From a checkpoint of a small audio-text matching model.
Model: log mel input, encoder layers 10, fusion encoder num experts 32.
Data: trained on chords played on synthesised instruments, 16.5 epochs.
Rows from block 2 of the fusion encoder of a small audio-text matching model, named by matrix and row number. Rows with one number within an expert belong to one neuron, the router's apart. Each number is 128 + 32 x the weight over its row's rms, rounded and kept within 0 to 255. All counts start at 0. Numbers have three digits each.
Before each expert's rows are labels from the 100 texts, of 14976, where the router gives the expert most weight on average: "fires on" is the input token at the peak. Only what is clearly more common there than usual is listed. The data: chords played on synthesised instruments.
# router: router (fusion_encoder.blocks.2.mlp.router.weight, 32x256, trained with AdamW), inputs 86-171
# up: expert up (fusion_encoder.blocks.2.mlp.up, 32x64x256), inputs 86-171
# down: expert down (fusion_encoder.blocks.2.mlp.down, 32x256x64, transposed), outputs 86-171

# expert 11
fires on: "-"; "saw"; "string"; "section"
router.11:109069115153171118147150137103133170117092133118090095161143116065125107142105118137122143164119114097106110141121188145131116198132104102115052097134100097138107088154149129115099082141100134069123158078078090152154109130144119139152132165141012093134132178
up.0:138130162093115106177109143083152109119189166117134158113053157156150139143208108157105149170132117105153098152111088115209127106139173138126141142102126191057107059115098123102115101133117156060134176115110160166109117102117120182150153152128110114146113189
down.0:140079149178155096150118153163095106075129127103153104110077071120121073125106107175177119111185107083066172093136133129134170201101095140145122109153110078196127164109146092137130122181129091146094171082093116136128123140122138127085079195090123181181126100
up.1:117149126049117144103093127140093156102140130122125118067149074095122144060093142111160143153117137150137168120087164157191111124098128153134193083100157145102173106164129112120133086125104066096139148116143160104168085152084142112087114174111131104104122154
down.1:122124133162175138088107102092116145163093243142122139162130134138115122137115095104139147111115105082109144102091111123077154147125119105151158134108140063095068180105105112185106125131170166131097173128150120165176186104114144131153153124109116151128122091
up.2:162088133109174116143120173091173097110159171131150100139113146136131119030162086150121143143005131089139110130137137111168179174139202137108120183138130181139080123142113125128160134134147137054136167126129156117115128106103147141165127142113139109143112185
down.2:190101124145137130140151146153139153118161144150119135135152201105123140115123093162132142150171166082153107096152104126155111148133117131167098098166114058154080100159122128153154160122124098128138160141145113134131157129154184117109123112092097141124118155
up.3:161110085102138133138182164105084157093130102093098124048174136073104126081196115124174112168098109120154151120157126094087151069083115125138089095180129087141230106085148114120078173133130166143170105178150068136145079136127081091097117101135127118113146109
down.3:165093132163129172150099126129143120106115178130129090170170152135140136201102143065143207121179126159090084140183120129125158118148159169075163126099172133139124154158086139112109087161142127150150169163124143118110132131114133122119137078146097085107087160
up.4:129122152150195089142116194125102093117117134129133141090097169075098123083197170158131127086048146119149101121120121134094140213155131096089110152128111165116097150131102101135111106118134139092184095107124135172174145131099114106127114129155187144162119098
down.4:149097137128126184173166051096108134127134150151123157141121146150124063154104128198099130212141151126142108138140149010126117079132094144075054113142121117172068118115105202187088137089171137150115108135135133117158120142138213131091147139152108147128079129
up.5:178157152095111087176085146134175175104141085109123148131118126168143170150120119081073138139156146191136155081097123121138093191177126151106128134118108137144140187096129125152128174125142099140122132197201174163130128138147128141083170228144145111101154145
down.5:142133115033093122117105116143096147146078060101137168173131127224167137146077120134134092098123113191117118133133088141135122114077139068188117132175135151079164166131137170139147164102142110144120194160095108108152159144149085131086181057176119107098170118
up.6:128165077139058119078119122177196155131132110082127189048163150129149143141086176085142181063107123102163102125122118203132134110142096128118184190079100162155183141163119160153141135124117110121112098121090120120136129128148060076121229120103146097150102078
down.6:156139104141147187106171092137110163156096191128136107140153078058124118114124143159157153171170134145122123100187130133137153157133100104134145146090116117059088048080160150110106095130148167097137066168129106198139114191167171137090100129187069143171119090
up.7:156158174135109108154105057114175147147115057137127094126175158128154138063166141118119101156107094125113141138102166093153079079157113142135146170113094124066089042136073115165151154096132035113109107102178127118112070148166120125117080108125139082170147143
down.7:111142101111112121138081153133130137031134163167120121114141152141145076064173132164080153070108135138122105113175120126118155147096127122100128116089114098150133128136104168051137113148195103151148163088131182162127125130148083141152161113125156069127098075
up.8:142129077118126141205115156112115097156167164123130087216078144103142085133153114141103181149087082111091174095146141080193178149159184173080132129066173140142149183103106106078107198127130081116128086102165088186099136142092170158166125114124152095122140125
down.8:159129127139129094123137106134147046084157106159154130122089140181109117122083100143096092163117154119115157112121069153115124179161068129112130150175166071235160090184125125131085102088133098129126125207126136129188128150151123080087170072109091101168110129
up.9:081104111142113133106137122144094208143168062119152134119139110140137159103070145145195073092180157070116079099134138168113169185116160126150123111166111152096108145134124136139107127074169114157107074133107176136167121093136132134171202180077139163188188128
down.9:113091153203133158122153115135098108078130108119167094118123128149133203109133116103098128220116137182096143166190123113142084075152164115145088136113113120066110105161114112124143151141132147101157192144121093157085149139183112170117081086064113167059107160
up.10:082130183080154165084086106128125046140166227125143150102162148187092106114133131158115120136116142119107169128121105104118113097121150107108128096175104154148099152175064117099130100129114066212200122103166169153147115087144178091133151093102207131141115056
down.10:075163083157140125062122153164133167113146138130187127128164169128155124137058112112107141155157138081189169107119128169118123165120167070175103113137131138206137062138154132128118162153159120171113149078100017113118115110126154111087156177129142094125151082
up.11:039145109114118158082127114080090162170137076118148164100159134122087116120119145173134095085157104094120118090152118154137196078090115102107075085188134145117098075104153171130096133090152098160122076155134123226119149109081100082159086191109179149148178182
down.11:182159142186123162111185089154136100128051132163104114125113070123087128150083111133110186177132138160129138178152136210130078096155104105108183128079154114154178142142114066146117043154124177078129143120121055120175139130072082155155141113116113141083138125
up.12:167091098121078085121116143145074115186195114098141137126117077146127129063130165088128154163185158222166134108137187189155134134136021123106159104108122134038045137118136112122108112137131165123069157104175146115144088082130081165101168128177100107103120115
down.12:154093170110160132147079111128100122080129180141155158208094097115148064155097168161187110079152129132127094159148104162178169163118103139115152139187093067117114158085110132109110128159118099214129174147119097196110132133079116079149143187154120130176118108
up.13:149144175144131154212119118128112103117109156146139109086068146144121152152112147120153085153161141141136169136151132124151140097142145170115136118146142126125148145142090097110160133168168132127132153113183191153088137168154165127129132154146155093124098134
down.13:141153136086097141102081149090116099187076143128130153153146113091101172078159112089189145144100129169130107075135171110126159152077126146126181160088125133118157163149149107164134171096133073150150094097128140098140159197118095156158091068175161192088150135
up.14:088161113113171102165101160088128181110156100084190105198100112137167069093128156114063204125125113124143119097153146137130162168179095112137127152105125147166137148125116112138128133119094092138092134035094149120121106147093182159200145128084104144178096065
down.14:150146144112082150118158126084113067059102131120171158085126129183124131128113132107158091130122142155158124131174071107132101164181115160196162181146114137127120167117075131114106135118119118168099161188093134092118090155148135130052093027177151104144142077
up.15:116151141118146100118117131153146142134136177146093189104125170164094156127163116145147116127108103125126121166121104113130106152145156155140178163062117161099175104090088131157065177185136130133132139124131143136126162178093168154140164153160158096122132134
down.15:111145082068121134158182081141058166098145142192109167087099129095105091107073122159132087142200081123088176128143191162183135185114099137152109155119154134143134142199126171150089124142115149154106091080133158116103137174120063155136119177169126104110118167
up.16:127141092083112193173084189147117080109125160136122133046113147160147176100141112125109137115165142173150106151109114106113089108167136099168164123152146190108123121150121145070154158116118113198131156087146148136073158078146147145137117111104149177161163111
down.16:168085133134136147091142099068102199184128177138099105205101098123142153081151121063144123057150174145122154168170109161090152073089150148160128093138119140212149132102151084131122183082103099091079097120074067103120081110099217127128100196155115132103066160
up.17:106126124162164164152129148117107091111102137137134065180114130155138161185123072143158109114108186114214159102109181164138190072108088112088145156145167119111085135136139175132093188144112068145130110099132089151136140103117132088128095048068129077112107053
down.17:229144205108153134161044099108144109121106066165131097103130137125116125113126129122130050102063128119158167110135090130096115189154142112099176156160136157173150105118139133129197091163182161111109145134128099145173097084158185120133130159192107151133115148

# expert 24
fires on: "thin"; "power"
router.24:171198115153080141150116139138136137154193153157117159113155146123124104113142122129130154136164118142095114040186116129119120101093133074165144123113167123127192108136094128139129155173155140153128154126126156120118119164079075126125115059120178102120121104
up.0:109118106126126180060098111099196128128056140067124172109115124105128181129100172143157143144100170113123127180123144152155125125199126143149165145177101155072205158121164100102159103142090105119145052102088157180095151097131181155100152075112145096135108115
down.0:144127125115146087212126136110109143175107135131183158143129113074103078103123189146089074122109132115114148117160120167097116064155117147155186180075145139122089123134124134121119159154129158113159160122158139094070162156148069145160074172121119083110123153
up.1:099182190100158176122223094094115126137131120124118119125094127114123125143082023173148154070132189158111138140139144120151150135140134154201126105152178118109164107169153121110153128103171136111066145147125164175137128131115127154103190123186084096096112135
down.1:107134132128118108140158101113124136083130124120141061159157114118101122131167157096109107217118104112121117168108084210125093078143151136112140151073143137165126086097162116137165113212120120143108120200167112146137126145148095156143108131092155155132195099
up.2:174142196162150060157161125061121151142157060093152151171110113060093117159161174117176141140144129129139142149051171113063176144094188086128174118156125097094163146124125062099078075180147158147099145133179090076147130109068079129095147091133159133169090111
down.2:122106124130162148179150159115100192168147155143165144158077112132095161133183132068105141128118080117070124149166097119149222108147141111174074118107077168217198140098185140134216129101155160118153048130151117158154176135121146140109096118094146090119081133
up.3:107149124080172164144068122139136129135130082135123197195149188115129113183107155193160122152178140107133120137153130127107217112121145074130143126104168094199124106210090102115082128115109135096108066131109150134117192090140108142098152132084149136111103147
down.3:153146054154101171086115136142180128136143207142076093082116096178120118094137130108121109166099162149094132157074160172223061120105178140094107168080162135063088125147121152080068138117124112152092161144133151138132108105131126093146118138125144168154195097
up.4:070098102121137154151111206129168146125122104086122143134166142167163106160073118163162148063131152142076142188097114154145137171116052177179129108058165146120172078111098103091128148139152099130109130149068088176112102170093104132078095086092169157090057088
down.4:161153155142115097193156040120155123149116163134135100161163156082095100174088100154115101117168150150176173097117147130090122116162185143117074158145092118138182186081121139173169157153120095156093147078144096075156092154087141110143138122132147117076162157
up.5:099139098129144168132137161159159124131096103217129121134160152121099103176120095158132078043120165180136120107126108133126068139136154179126110115134127123081161145141140217141109166154078058121112120126107190129083065139141156133183138132126160112106142135
down.5:121138104160161164122122149108100182149165093124101125137063104164143172086113111140176139183142164116099112163077098089139110117104163090079147178111071094150105093149133110199136207154090139118172095107098097111113114105111142105081122137121117185206106102
up.6:158152155094149159156177138123178190171180126122195146135130128066112184147050165088167128151144140162127075047113119096056154114154170092110118145108119117143122143108182160104125142152147088128114084121125165140144070130118113091093131157084125116085094140
down.6:083097100114121105135108205111137068151130151154152147135122123166137122123131126126098175220118108115094141164108088091134070058133121137079118181124191107145167122152152127191108126106091167146196157056130152191103148056110141154153155120114106091194119155
up.7:088125171154100129064172117140089121115203152137085115105139132129184165138168161089120109077099050068144157156114153125157140151123154140010160119170109102189105154076188080135136110111141099202104113162152159135090105137164073157147088103086100103194131177
down.7:129119117124118122099089092175186068111118044109116137140138092130123158126133113115099144152083138131119118139174136172156112155180174108121147057110192083124110130101119115140121091105182142113162154126125120075155144141132165135190123146120066100096164110
up.8:183172117104150169137169156165057121133098085148079161105134095175142135096064093124088091109111129100123163177121120112117085169103117191115141139116163186142144144086081099199113146096119104110148112150161205143150176161153149124115064116158115107135104085
down.8:101161145149129157123125141147091129058170146080098113077123105099118131124185104120096120134146130223173093089093129082112139114185104185136174146180106134110174076156100143175166144135153144202108154080062123162095223137154181139158124114108151150100126163
up.9:087173134116160113085124089159102093111233104156153124135065112145161101145179080123139068046114156142155152176136167111122193142157175154171109155160118092195103116122145109128180200100147068134101126096151070120172124146149115150135162130162059148138105100
down.9:097121127095071075141165058105145143093100111117135195192130147130095111091142120138159094170121091111140123132095137122159153129135072116109115069137144182141134117087175171113157085115087144123147095155194133127131085117143086158155128154197099111087120146
up.10:101101173111132153129123136131140185105129165116097136145108124178138136155068164109100210129172137191139152124158150060147090135096090153119105121153228141144174127175100128110091067092136158128167181159144108158124132152144111177135110122161105107067060133
down.10:111103114132105143144137104119107157173112166158156074097171124088116142149089100093114093097122082137103174155121164167112118193156113084164033138127168139170175052107141168167154153156115117138162152146130098108067147118127149125134166116120097155176149075
up.11:153101091115124131122122095160167177202199156094099129202137145138136110125084122213081130089130093153184149122112120129112176142148120132144124101173177140066132141125144145135201165090136144121120153098076067131112106097108140190124065148146140116070074100
down.11:120115093096184118129168156179136092096074141143133158188167104096090113135103166096148125076163103187090114154112110138123115208094162112133180139114124137096152089099150145114140174093143040122125153115127184066087109128169047141143193093122128145134145143
up.12:155092129141094157113119128119090096098108122129122154137171105147138126092161174132076165185110115121098136101175145146129062069085162135170150191104085163165193117118086173126180169117083185114130119137108112163095113139104167160127100130096206158120127130
down.12:110093195107095127145128131062075113108150134082110112133107141129081100115172099116122152143127113107154138075119181113172148105147114072147110117121139118090097184170087106179142132135122140115108129091141191103114106119131114158104126082230137126083163193
up.13:089149090138117125131096108157164142149074168164140114163130135130049141148075156086120117132165108144087055128124118118099146138130130103149128130128142103081172138147074138199166111133128191132164094131096066090099173131156130091150078103159131110098124104
down.13:102139138078155136130113122181178172189129164130095152128158128110098153120103092148133093148113125116117170100134124109116141126171098155123108111152109157132119164155106076109088117130172109112125091068175074121095154082165044179145155159147144097115126126
up.14:130130107127196130095102139198116118152166081163053111169149138143177138081124102133124108137171132118073096219172113125096127131170169097184121204132151112212098107140149085123137152128109100138073142128114130150117118133075082187130105065105092162128118105
down.14:151172162099172093198144091158126126128127206170137135155117100133191145149147047139140090091127125105112196159147157148220119089092147156108156149047197092108167130080132158076058127083107132111144143136140189071134116097128117107037111141169147132120159161
up.15:108093059133148126102153121113154094123156157134162192103132064166136036102159154124162133106128178138171097141133149175141077101104123158153094154090142189141109085101126159128139141164144088137090087138151092111160131051117115103115114134146092116143120137
down.15:054133116123176111109111130186174195179165122102081099150086072157096078118054111170132095118150127088087186143112165062130145180092179136078126139095132097113105140156125156107178158115113119151100073111145124148096157150141143163137132148179107149096160115
up.16:176088144148174143095171095109141146156198124127140134118173110124148144114192140090087024132152080126150163147119162096133174152151120125172122176161178130113143096107118093116080138143155103096093143133185187090120098138122132174135144168156065115150125116
down.16:091022151141110100102178136140132086128171202139131083125096134114100109149078178097163154087154122131152061140175085134099161115148149157057104121172104112121171124101163118083167097177149141058122162115123091126131115115143082159104076060194139104088132149
up.17:111135138100141137159139130105111135094124122114136109100143121131179171187128096112133120154184140130138178157125135107121140199111136091146090138114138120113145080083095170157146217132184074125138144121167096104136081145108090115130143144113023140129142067
down.17:157105132140087116149173138149118117108152131161134158123148114070179125081110143194105109081087170122127129188141172132110117121161133129121106103165182082201166114086254145131159121139131110102087116183097098123107065185128119127085147138123129201078151093

# expert 28
fires on: "square"; "section"; "marimba"; "pad"
router.28:090102119121098128151143160163113126196124118098140140153150107129138088100126099132117166098157154188128140085157182142123079098131152141157140136088175107107133092083121147156119216093124091159137105152165111113098115134118080137163127072137188135122163110
up.0:116115104106166133152125126162177178156152096105120122066099126104094123131087147151111140117081080111105147148110166076093170177157103114114135145156139176126137184109126118096172139119092110057114106159143136143106122109102062166136157153056094131154102100
down.0:107152025159157119136133094173108111169094163136096105149140133109098106054078082105155142071112096189132149137192134133129085163093072166123118142091155115228186146104179135117153123134148146143129123130145087173147077144137133152055144127154120136091134111
up.1:125169181132132103101073130171110205156131152147133087182152057101109157161157136153135126179104184066145189159112108109149116092141135122124140122117121220179115107105139134141115115084117105134108104102155120127120163135102131144132168119105111159150127132
down.1:172099138159114182130104154097166034166095130063084140114107072148144127103168174078148082134105138138134144116140123168115129096135176185099182163165115125159109139081162143101123106167129136105114106165102135137125077097165149128157114104141160151105171103
up.2:149108110110126087137121113188161077152151153129142115114115160126193130123136108167216094101109141118131117184109127116141155179097175144088090146126119109057104087154112113122128154124099137205133133060126126122149162108126110159144198097130108142147110117
down.2:098172163119138116111099187118134167114165097110118128149137152108056151153117147119128124100092125152117133120108086103177174133164132090133146174113145103092094119053149061156102163152117104148151072111124172118140087128151019132136113160126155110127124115
up.3:134131145133181125144128164124098189129134127120143105138134170069177120093075072163130113165129098092121147149133148150167124154176093141137143128105141094084079167088176123134137124098112097120061229094137165080118087110157168104092111151114093136141136136
down.3:115171136074150150125099148149143157140163118123145198143120137159128103079138153130123170137189127144151164161102117130032137146126105158119104120148138155105134121091121162093137128137092099128129158147105119064138154129120129164210154107169087144031117179
up.4:127072129121152129134144132082122166155109172104096152151153203123159144149197096162098131159134101098100160113186137152173098187104134176153165161166161117081159117060180161145087147096127104145131132098128089128122134151176100187166157108198122118140108110
down.4:135099109109168113137105118097181135103167046151189118160130135143079063130118101109146111104151192095137156123173122133173106089169199112109166155099122119157107108165092113097128113095066163083134157151112140119153133112099112136075112125106113119132107136
up.5:080128123099112149131106135120122132105172109176117104103128047181106103132133152174105129066174150161115157138114074161122142117069115182190060139107118179120112107146163169181153193105112113119095151134149149131126138141106115112199093128113124167114111170
down.5:155165104109167142151112117140110101172093147069136142133163172121100152143119123186177097152089109152137123131096129120138073152172154129178149130094144107144140121123125113185121134137045125149112147161199142127107054098138135124163173119181129180112129117
up.6:118136092074128122167091170159127120073129068159116151101153089084143115151178151122208110166190178204130124108105128153118115122101118144122124126125061124102145117074109178155102097152108103142146154112119095183135147151077183095146088148068154130166149167
down.6:113112139112101142180162133144135188093129110099062130154181124162135186160104115158113151116173120151176116089185108115144121167115107117159159171068148062192124139159134142179170156075071168108087153076156098161071088124051128151101141146132123116167076105
up.7:153084130097113125156147139132110200144096139144166086131109056124127171168110111132124140094158122105162070140042166152059094114118121132135157110116093109137089118165115135094154125107160139120120121071168084083105161129124141147133147151127065185197175185
down.7:076176141153100197126137148141122109100125126158083119133087141107122073143146144186163097136175177111111110138135170087103135109130085131121152050161158159097132214153097176097069095077108134210088134168124146126162100074130100124146107127109139097129125095
up.8:118098146164121104107143140160154100159158087135152121096089114135033169128127216080099107128099125129104101161106132132158121213190131083140115144113110072092141125157097046099149193145158133104108098131121102115092158177159089161101109140161156157121129096
down.8:164094123149116106073094090126113141134111163147176105122129118078128075097143148112146180129120106143070084107157108152094113130105088079058085126153178106079128098105097148159116112107074135096172114154059160138110148114121143132069142085094129103126133117
up.9:102143180130107141115139189125142154135137148199135154141172129128122093081085092183062122109100111115106139144109106119129131080118177155133102157181117085116167101130127111143094119118167145132173131114112150183178066185135203100098145114108176124141137137
down.9:132085133183116112140070205114099112064151127127105102086141179124157106154115109080079173165120122106067048080131108132143148179131099133142120170161193132186121087118073063146087145112063211104126114169104130140141182115107160112097103132069097105125088128
up.10:142115067153112158100144157114141146158107158123154146090160103120152128116074178135167155111116185128107082134162145122209109110153109121087130138125147081132125143128126132126133146152134202119098074100106120164143136081095133106144145145169202176131179103
down.10:125167186133155033088089134200171130159147173134142168118147138157075125106182123108165075162097090124150141094089119167126083165106084165134179120120139185039137107148111100127159089178128083128131119142128151150080100119137043121100138111101115099083137183
up.11:084152100152100132155156174095101146091064088169101149174143128102146093165090107154112098116158185121206138132080088152095138127092106132120107113149120126144128130112173114128135145093097154078155120133205098121107113155137125108153119157169093124186054095
down.11:135066152146121137180155163121127155146180140146110072099112118094083194132131115084205111083139154085161162176164128088125156148135194116113106144132139129160148140146222109165159108108111114150130148107112107094125098193170072129126142169126124170151170167
up.12:101178129045118184144198148180117073095156112084154131106108157145185098158112105122109156142186158181115125175147120117102096098059127187077132168122154126156110116152135125120155146166138128116062135124200180173127091180050110092162147108091138145120179118
down.12:095107124144103166187094167153150093152119096110146085122154093123095124157148104172139120073124101101161150133176077054090168123075175154113121168126125106147144160155131164184146128124137130145091105091109077112178078145143089104143107212071117147134115106
up.13:174198137138110122132128117127124134129173192138193083148119077120152063087186091183145100140157107141117150155125136104136149105153127115105097165102161136122168097110151119158107135170172067126132172111151181128146164125113186121129131130141140091105165124
down.13:110073186153135062094153112098117112141173119154097183088143162182147161094127084107096110144135167154168142111179185154185129156096136132188142124128123108158176137170048057114088084109145107078151141135106144169136073163160134122118119093173098098186128135
up.14:115162129113092128118124152130120150154152112130124122139150089140199063122142116141110082119082150147125145153107150119128145140152114141099160184149116108194034113074143128097106193131145172147033166129132096162153082159092139147079124188083095196102085091
down.14:158112128122183086122113130143175078186114156092168116123075139195112144115125116099107110140116132145167118139173143162114152155128116116099120157103170140138128122085141159094106076141135078166107118083149137103104146165162118106154080114106167091127163099
up.15:213078059117158123102148114142102070111137191110130143141055093124089167092149145172152169127194102166144187075140148169125139103118119151091137090122127139101119116136160139129086104129148088117127133115116175191172194144112082160135095135171117117074144140
down.15:126071147106131204079144144143133141108159068144124152104118115093080154161112140162169125126121109092121072104078066138088160143131171113166133084106181166126125106147103088140127126098085140130112120153146081179173135134117106129152181066121170110131144078
up.16:132164140140107171180146119126098087114128067127162154120145097157084179129126066088159121135145170142159103164122114124104161164110117114045187129167141137150175085125138082141162159168145136151110163144127118134123143135135014127084105121131109144100089078
down.16:131164133108113052143112183163128196173159107095158166133105111088125152133139172136162113141074090162156143121158094086082212114126090121091124134085153109110126148090175077107176108128177174141148146096060075085152111176128108096134159139108166139129154123
up.17:168134148180133063154112156171046158109125110111080147081127148131079099114193149133064121127121163151085120139160108126134121107073147115130191169128095133130156117161128135162121104163099179170137134138160065095127131171138102129104110092146100069115107161
down.17:134124131188079120118181101200176126059155117149120096170178140097159126205104139095084158135127119140115122115146133129090152172145109183129146076200085135167109153113125122115162048148117132116121196140095117092128157128167133106138119117183170070155146140

# expert 14
fires on: "arpeggio"; "down"
router.14:124125138117196062124107148166130179116167100117128159140112138074124106133089138184105149114149123176125114155142111085160053132124175149080062162077189118139097130130189151165070204094116173129131159145141168159120082142099138090116162114075121105111153196
up.0:118143130074164116130155067090140178153089068098124034108099147149196111109130137083143122081168101130129149104115079159153145190125147140078103149157147109193082127101154145124111125099174114063094111153137131161130044137160160125129112135094125161102157145
down.0:113084148094104141144117196151131123102140118157083139124144147151160137135160134164118133054113110080130116157138132163129119044094078129157163130091156102088121140133135110130076087102121105066126166161165138152124144107125151092093106107149167141134126114
up.1:151121088155151114071143100181111074084109123109136093177132182086153157142160104119116166131115160065125151098127119088166120120160094139126154098116160091041128154175097101097027130140125115144132099190069117105165110113108098126082183134124118106159136119
down.1:113104197151103118106176080166087189124110141132112105169095128091120133136106122068179071138111083136150144118126138103082083087089090123110093105132182166175104108146154153153143198161140111104135126115136084128200093135165126092104084133148092143144185120
up.2:113109120083182161125184214218125168140053131151094088122100167107219177172114125077135117134108149143140160142135109125164211152112074121153166070100109127150214189077093129117135119101102103141099184163115164069149087145164110119101114147129111089112124069
down.2:166119122091099154138067146123145111114130109154100139161138113072150091058113128095157053121120063125136120107135136090129150087131193107159075123186111136113140177108122099063136162067161138108135089116136110114107185158111167135110135119134127147147118098
up.3:071135141035194107147131131155113055082127101161169076142088145168123104138132074142143069073142142123156095150123089167104129076076141147150096112154091140168149142181090141105183153142137159100112153156104166097105092065157183142158100094105173173137100088
down.3:150218096187087223136119086133169119196105146107148148135170125094105136084199114120141118107161127077086119157170171117122129173085116124139147148095154128124163145100158163117121140135142114155169074115096118060152112089117139108170176138155168138126131117
up.4:124155112164137111090107123126167155065126156140136136124109143149121112153159119067153094161124123109079184175080164129123022142137150123107120116099128072075123175123139200121137081161098140186106128038106101183170096087120124127126113170098119157121081091
down.4:118145168127176117182107094071131123103110132164125070148111181101098123110099116136081124107120183156107100110112112140143146071134101143175141083121120163161113065107047107157132144157104095104103098125131151074071131086076135183138152096118136152172180127
up.5:218085177078134190135152129100071145154091080130142079166128111137135122167124129164152163150141091096149087141164091091095143195180122068092148117122144076147127159072071060141163086117113115158159162094147101109131104114119179141170142173088130151092144140
down.5:147100143131126062117173145130101153096069192174132134113183166090134132065165132115099143147106104121100202097198182138182110087126124119095098081159134180166078119157146126150073091168146168124070126139105076168155103153088129157146101097113211093146121163
up.6:095147100078104178101142182125106138142151101107083147098061099088140111073076150093129143090114125130132085132107158144126130181132131123143103102168090137128124059121080125097088104085124139161115156135112141005164093131123116104114091158164107137091093143
down.6:105167122119149126172142158146164088108105173180100119159209139168097128111091145152074154185127156182107162123164112133082079115139122134120125128175135133131099135109107097101069126179110099177167138086080059122098185151124132153134175152162138093079106091
up.7:200114134150077123117111182151127129108120129144134108126094157139106139072104137122107110174098156121098107122150118147145183105023088160186186164157218109123166093124082068129085143116129148200187111129188074134098160150130136096121146095109119149149126160
down.7:134082103081141119061157099181104105122105149133114181137093137150152173193111118117148123097064142144161185095128140111188104188146096088129185073097086078147120142133149144164127141127119130148152122113097165150090125145156096150135109089173128107144118097
up.8:094076143068094110153117203106090166111117128123157113157124123103108112123090111124157120151136090094113138135119129141140162097142092069095121079108110141196155088115150083146127103113129120142142115181122145162144120123149051092109168164093107167094109151
down.8:137118143148121072143100088137144124124169159114099138164149069110133075112131087138089120156146162094099080106132176127132100136164129190087079132092176142113117097191135115076069103132125146162097152130131138146103093114153144046140115125106112122129084142
up.9:156160127129073124121142134139160158100080134143063214172164108162166124084114169091131120116114059132093120113131121146151103128100151077084146143151043110145142167159095090096149079119138106131120101148136126128145173136182156150118115168140083150124099103
down.9:056064142085158111146158144102066057109099115080114109116093136163170112121158148158146109095125130163117138043134106163147056110176154151163124187105170095094100119143087118112114101120069126148129171071078165113185115087095165146107127158102138191121113109
up.10:042178091106083100170117119116056064164206154135062107103100118112150195151122120090085136138143113200156157177119133116096199113107139110099170099133174069135106144114119038122123110124128109157083157114145083099100162117112110106096071176089127136125172145
down.10:156155190069172143148138168142108123149120073133151162123168090134095115123136118139170125145132080168185161162156173150115157098142106122124081114133129093195080133130118164126073079155130118124120159084181165139125126113151191099137149125074133094134127132
up.11:069168080008175134154065118119082119137127105144117111113111112104177153115142053150133142127132116124079085158102164109139080116124162162151095153155154122135120134104140105151125208123139090129141137130135149132105142105152113146152141171084132093160133173
down.11:118127139200114124166163135113143116085192199097140080105116141073096082139164148124093196147155157115180120150161092108104141088124172190170126132110116113229173128141130133108146133170091097059113158147155138121100150127119159067133082142170155110132155126
up.12:116180134136098159149091124132124116120115198108127123140120130171143119093189106152162149134162170146124138110164090167113085122099100150098085137079139130091155094150143066040106115125181099214160146096115100112168131113171149127071129099115092152168156108
down.12:171187141120150111122139103101132167117056107122135162179153155093130141149121122081153107137144113134116120127136109108124175168127137111143167111087086085154151078160106142082178147079145154068171144172062128165113125188053178177131143126112204131118097147
up.13:094203131145139155138130101157128140055128055127124106108176162127189134231119145101120103081175131119103191164146128153183098112152109175118077175110097091221066199133107115105145103156124129112087169158176098190118071155201135150183132124126174149114131118
down.13:134165123048088135070098139117086190230172160145064082119162171149083153162104131140118095189135150156204144133109161108170128095171135126133162153104112058097144168122111126204124133129138105132170156113205153019113132153146136141108185145133180145132154136
up.14:148162090152140207132131118118175143064143091161118138132156199132124150161185227121131109133187142145112151171085106091127068072161139132187069130146079122083083073097085155155122095087076185096128143112105142092132078126179151101166116051130156107107151117
down.14:107158114152120199139141068112152079097169160090101147138120166065140118101128189100101115101127068085100146080103105132107118162132096110180193116146101065093147118150121094101137118132080127136158089142142100090135142097104108126138129133143112086098064145
up.15:146109120164170144143171097106135124123135142127102062079192157117130073163110099103164165093124135123062071126141074102156097123167166113116181136135104115148140150140083098148153135112147112099131147127094153155105143162120131084128098125099089096121164137
down.15:076114147128069139169141124131134101158157182158161086119101092131134075102153108133127153192136082135139126133123121193115084095198089155107141107125130140094141176193107033141153138146103175127131160134142193107140105134122192148077088093080127122120090042
up.16:241108091134173073077152066150153176139132097126110117137151138129107134059171147147217148132118125134137131145131110113180145143160168116166148087077180123089115164089077053081137111146095162102149100159122102096145130093089115158126120138114173114159134154
down.16:067107130093153171145113087150122151144094106142141118110105161124143197140095092174072102114178114105110125115072159139140161161119129084100117123092171149129105120151125123153104151147058104112197066140183125149101089150069088135186129205165097146131126128
up.17:082092139063125123183095147138092146105121054117103160159151143171127119119086093136107181150093108147155173107122157207037118136097086156150133107087125092176095068116075137133091208108113107120140125104140120186143089101114172106103172168130111127111097115
down.17:172115142142150100135145132121148105190134181119078107166075134078134090125126140063085131169222141104110102114109149144089102151161086127170144116123116153151139150094154088122078131113088151133121119121164139073143105107146127118068123068123147096099122110